Weights of a small CTC audio transcriber: width 192.
Rows from block 3 of a small CTC audio transcriber, named by matrix and row number. Rows with one number within an expert belong to one neuron, the router's apart. Each number is 200 + 30 x the weight over its row's rms, rounded and kept within 0 to 999. All counts start at 0.
After each expert's rows are labels from the 100 clips, of 14976, where the router gives the expert most weight on average: "strongest on" is what is common among them; "lies over" is the class under the peak. Only what is clearly more common there than usual is listed. The data: single English nouns, adjectives and verbs, spoken by a formant synthesiser in many voices. In brackets: how many of the 100.
# router: router (model.blocks.3.mlp.router.weight, 64x192, trained with AdamW), inputs 96-191
# up: expert up (model.blocks.3.mlp.up, 64x96x192), inputs 96-191
# down: expert down (model.blocks.3.mlp.down, 64x192x96, transposed), outputs 96-191

# expert 56
router.56,217,215,168,182,206,165,219,212,219,227,231,157,256,205,247,185,230,161,162,221,218,212,222,207,156,173,197,210,161,170,164,204,174,224,172,228,183,201,253,227,205,166,186,199,190,254,211,154,231,220,181,214,250,242,200,194,199,169,217,168,222,193,149,238,187,159,169,163,187,144,243,177,243,201,177,198,162,239,175,164,220,242,136,187,226,171,213,175,273,190,257,166,219,174,218,229
up.0,200,200,200,269,135,200,200,174,200,184,200,237,200,165,104,200,200,200,200,200,162,200,168,200,200,217,229,134,179,200,180,240,234,166,234,200,200,158,217,237,200,244,200,162,242,200,144,220,183,200,180,200,200,265,246,234,159,180,200,200,232,200,159,137,200,221,200,246,227,200,225,173,200,200,200,143,164,200,151,200,200,200,200,163,200,260,251,227,249,237,200,158,200,200,200,200
down.0,200,178,178,200,246,139,228,179,200,180,148,183,257,200,200,180,221,254,200,179,105,182,140,242,200,149,200,219,200,230,176,200,178,200,238,164,200,200,200,163,216,157,200,200,171,200,200,200,200,200,200,169,200,200,200,222,172,200,228,200,161,214,169,171,200,141,221,200,222,164,182,167,200,200,256,231,200,183,200,226,251,223,200,200,200,200,200,221,226,240,200,200,200,216,200,218
strongest on: /ɔ/ (83); /ɹ/ (78); /s/ (68); /h/ (48)
lies over: /ɔ/ (80)

# expert 44
router.44,215,233,209,177,195,215,235,231,244,219,239,179,232,216,226,223,216,192,176,227,221,202,231,219,237,155,207,248,166,178,198,148,183,208,149,234,181,215,225,183,229,179,152,155,207,232,192,170,241,188,161,235,252,209,181,210,182,214,191,199,181,172,142,240,195,162,182,157,192,159,252,173,239,166,168,212,181,221,151,219,224,235,131,197,190,170,167,204,268,178,254,156,204,179,223,225
up.0,152,244,203,200,200,200,130,200,200,196,200,200,200,200,207,200,174,200,251,182,230,200,200,168,200,186,200,149,200,200,240,209,222,168,187,158,191,193,220,200,200,228,200,153,264,179,200,330,200,263,249,200,187,145,200,200,200,200,200,200,200,156,161,251,192,200,126,200,173,200,200,211,200,239,211,200,159,200,200,200,200,200,200,200,271,200,276,149,200,200,200,200,219,200,153,200
down.0,191,197,200,180,200,200,111,200,196,200,140,200,200,200,256,200,211,200,200,214,277,200,227,225,200,200,200,240,200,155,200,214,200,200,200,200,200,200,200,200,147,244,200,200,200,200,200,200,215,251,200,200,200,241,200,232,194,200,200,196,211,200,252,200,153,200,207,200,216,200,174,200,200,230,134,200,200,200,199,200,200,200,140,134,172,200,230,200,268,200,200,200,200,200,249,200
strongest on: /ɹ/ (88); /ɔ/ (87); word: door (39); word: orange (31)
lies over: /ɹ/ (39)

# expert 22
router.22,173,243,194,158,188,234,207,234,267,181,266,179,245,182,252,204,205,185,159,244,230,194,222,166,213,173,187,247,195,175,217,179,184,222,143,232,211,203,249,173,201,151,165,170,219,225,227,169,247,229,155,239,227,203,184,201,202,202,193,184,208,190,194,200,177,158,176,166,170,148,204,188,241,175,160,173,182,225,155,218,190,233,138,176,220,150,157,175,245,233,256,182,198,193,221,229
up.0,200,213,195,207,200,200,200,200,123,236,200,200,211,222,181,200,200,175,218,165,200,222,200,200,194,200,200,144,214,200,178,128,200,243,217,200,172,200,249,210,240,192,205,200,145,200,245,163,217,151,145,200,239,238,200,200,244,220,159,221,224,200,200,151,200,190,132,273,180,195,149,168,218,155,200,229,200,210,200,248,235,270,200,242,200,195,172,200,200,157,218,200,223,226,221,200
down.0,138,280,191,231,123,200,200,210,229,169,183,221,200,228,207,227,180,170,214,160,200,200,229,196,177,183,245,215,173,189,200,214,188,234,200,175,188,182,219,200,235,200,176,200,185,223,192,200,214,173,165,235,200,200,200,232,172,226,248,200,200,235,193,179,200,143,125,229,183,134,200,200,149,231,230,217,231,175,227,233,200,225,260,200,226,200,255,185,109,159,225,223,200,182,200,176
strongest on: /d/ (55); /oʊ/ (27)
lies over: silence (84)

# expert 58
router.58,201,216,182,169,184,190,238,242,243,237,178,173,249,209,171,174,176,236,152,220,201,190,200,189,192,163,167,222,182,176,161,203,180,173,171,183,205,208,234,144,204,159,170,183,248,178,203,155,222,233,152,210,216,247,213,168,171,197,160,214,164,205,166,172,250,150,184,216,164,174,233,245,254,148,170,194,234,214,192,229,210,166,155,161,179,148,144,205,231,254,225,192,236,176,228,176
up.0,169,200,200,200,200,200,200,147,200,166,176,200,200,200,179,302,212,168,200,174,200,200,200,200,200,223,183,200,144,200,200,200,200,144,200,256,200,200,200,200,200,200,200,176,154,200,248,200,173,200,200,243,212,200,177,200,242,210,118,200,243,200,200,214,200,200,200,200,230,200,252,204,181,277,243,200,200,117,146,200,200,186,200,200,200,216,239,260,200,200,200,200,200,119,178,200
down.0,174,200,200,200,233,204,232,200,200,200,200,269,200,200,200,160,165,200,200,200,200,205,162,200,214,130,200,200,200,200,200,200,200,154,212,234,217,183,230,200,200,200,190,154,134,276,200,200,200,247,282,200,200,123,200,200,144,240,200,200,200,200,200,200,200,200,200,200,200,200,200,149,200,200,170,200,97,200,225,200,216,200,200,261,277,147,224,189,222,244,249,269,200,200,207,246
strongest on: /k/ (100); /ɑ/ (97); /l/ (97); word: clock (96)
lies over: /k/ (100)

# expert 32
router.32,188,248,177,159,180,190,217,220,241,196,242,189,230,184,253,205,215,197,155,240,188,184,248,209,221,161,201,253,185,180,172,157,217,235,147,201,189,199,239,222,219,149,173,155,233,228,228,179,234,222,143,229,228,189,182,202,201,216,200,204,200,221,153,235,172,150,202,154,172,144,236,205,244,194,189,164,192,222,177,192,196,218,143,177,229,164,160,211,249,177,271,202,199,192,231,249
up.0,314,143,200,200,258,200,111,200,147,79,200,192,180,200,236,200,218,145,200,237,200,200,254,270,200,248,200,200,210,200,200,200,289,200,200,254,215,221,153,200,200,230,219,200,192,183,200,200,200,239,232,200,200,181,211,151,187,261,200,256,147,166,200,200,200,200,200,200,173,200,211,200,175,200,231,200,220,257,174,191,200,182,239,200,269,229,234,200,200,200,200,165,200,200,200,200
down.0,200,165,259,159,170,125,220,200,145,200,200,233,200,200,200,244,200,200,258,223,171,153,291,185,246,182,200,263,200,186,179,200,165,200,255,200,200,200,262,200,183,129,200,155,204,200,155,209,200,200,161,166,200,153,153,200,176,200,252,162,294,220,200,156,203,221,200,259,200,200,200,247,214,200,149,187,200,232,200,200,200,200,257,204,272,228,225,177,200,179,172,200,200,200,249,113
strongest on: /aɪ/ (100); /w/ (63); word: white (38); word: quiet (25)
lies over: /aɪ/ (100)

# expert 27
router.27,163,230,173,160,191,230,212,236,244,177,254,166,228,183,245,192,207,184,164,254,221,193,214,189,204,165,199,253,185,174,197,182,183,226,144,212,216,222,261,207,210,145,187,169,213,219,227,174,237,219,150,244,239,200,194,197,192,198,188,189,208,183,184,195,171,143,192,151,179,150,223,208,236,189,173,173,170,242,173,199,165,250,150,177,224,171,161,182,240,228,267,194,193,174,209,209
up.0,200,200,200,200,200,181,163,200,200,200,200,240,138,200,200,242,200,204,237,223,200,200,200,200,202,235,265,182,253,200,200,151,200,200,200,156,200,226,200,282,200,284,200,242,200,200,235,200,213,200,148,200,192,200,258,244,200,200,200,237,200,200,200,200,244,200,272,200,219,200,157,175,109,200,211,200,155,197,176,238,200,216,200,200,138,200,214,243,153,200,216,200,131,200,125,200
down.0,200,157,200,200,200,200,200,263,200,200,194,200,200,200,200,238,215,200,200,258,210,225,200,200,228,200,130,200,138,200,200,184,200,189,107,222,209,200,250,136,225,200,200,200,200,164,200,155,200,142,200,200,218,224,200,200,164,137,177,162,175,200,262,200,172,173,170,200,200,200,207,200,200,200,200,245,221,200,213,272,200,200,186,200,276,210,200,187,200,242,245,184,153,125,234,200
strongest on: /d/ (63); /s/ (60); /oʊ/ (43); word: sold (30)
lies over: /d/ (36)

# expert 61
router.61,201,209,178,136,222,238,192,245,208,215,184,156,172,181,195,179,232,157,164,229,205,219,239,261,174,209,248,197,223,210,146,186,174,228,205,199,192,155,236,202,222,185,167,171,247,172,170,211,232,209,254,174,234,229,175,231,190,164,212,223,232,210,183,234,250,161,162,190,158,156,226,163,199,221,160,175,219,206,218,152,250,239,186,192,248,228,223,191,158,179,132,226,249,157,193,212
up.0,200,211,200,182,200,200,200,170,200,200,156,200,200,213,200,184,258,168,157,233,200,241,200,187,234,110,200,167,200,200,223,200,200,200,124,200,200,208,200,214,200,241,256,168,200,200,200,200,200,219,177,272,200,247,261,269,170,200,200,200,153,264,257,171,206,246,116,163,200,200,200,200,200,200,173,200,200,200,200,231,200,200,200,200,200,243,209,210,215,179,200,200,200,209,190,200
down.0,180,200,200,266,200,228,137,191,200,200,200,230,218,200,227,182,115,176,200,200,200,189,240,230,200,200,200,200,221,200,229,200,153,216,200,222,200,200,200,308,183,176,200,200,235,200,154,225,236,229,200,200,153,159,200,217,213,276,200,200,200,200,200,190,164,200,229,200,200,200,229,202,200,200,254,207,200,200,171,200,200,171,259,200,236,210,200,175,200,254,173,108,200,235,225,169
strongest on: reverberation (68); /ɪ/ (52); /eɪ/ (48); /dʒ/ (45)
lies over: /ɪ/ (52); /eɪ/ (48)

# expert 36
router.36,183,243,174,198,178,149,216,204,216,215,166,214,231,174,261,173,194,187,160,228,234,242,223,226,197,151,214,209,228,168,195,158,173,229,162,222,156,228,221,237,185,182,192,224,258,218,200,239,167,235,150,210,247,235,213,145,155,187,184,237,221,239,160,229,169,158,198,163,208,206,209,170,185,214,168,184,192,236,196,163,188,221,155,180,216,203,204,191,225,238,258,169,168,158,228,226
up.0,241,240,225,200,200,200,238,200,96,228,186,200,200,200,200,200,193,152,200,200,168,200,149,297,200,216,136,169,200,200,178,190,234,143,156,200,169,200,200,200,240,133,200,200,174,200,200,163,200,200,200,183,283,200,131,200,173,195,200,239,200,255,200,200,181,200,200,209,201,200,200,170,231,200,220,200,200,165,154,200,200,200,196,200,174,254,113,200,200,124,213,189,200,182,200,200
down.0,200,200,234,212,227,200,200,200,200,200,146,200,200,226,200,167,228,160,180,195,168,200,215,300,200,218,164,200,247,200,200,200,240,200,174,192,200,223,200,181,200,200,200,200,192,200,200,200,267,200,200,200,183,171,138,178,276,202,200,191,233,200,228,222,261,169,200,262,177,234,251,200,205,240,200,192,200,116,200,200,200,200,194,200,200,200,205,209,200,200,200,200,200,200,212,200
strongest on: /ɝ/ (98); reverberation (74); /v/ (58); /ɪ/ (58)
lies over: /ɪ/ (34)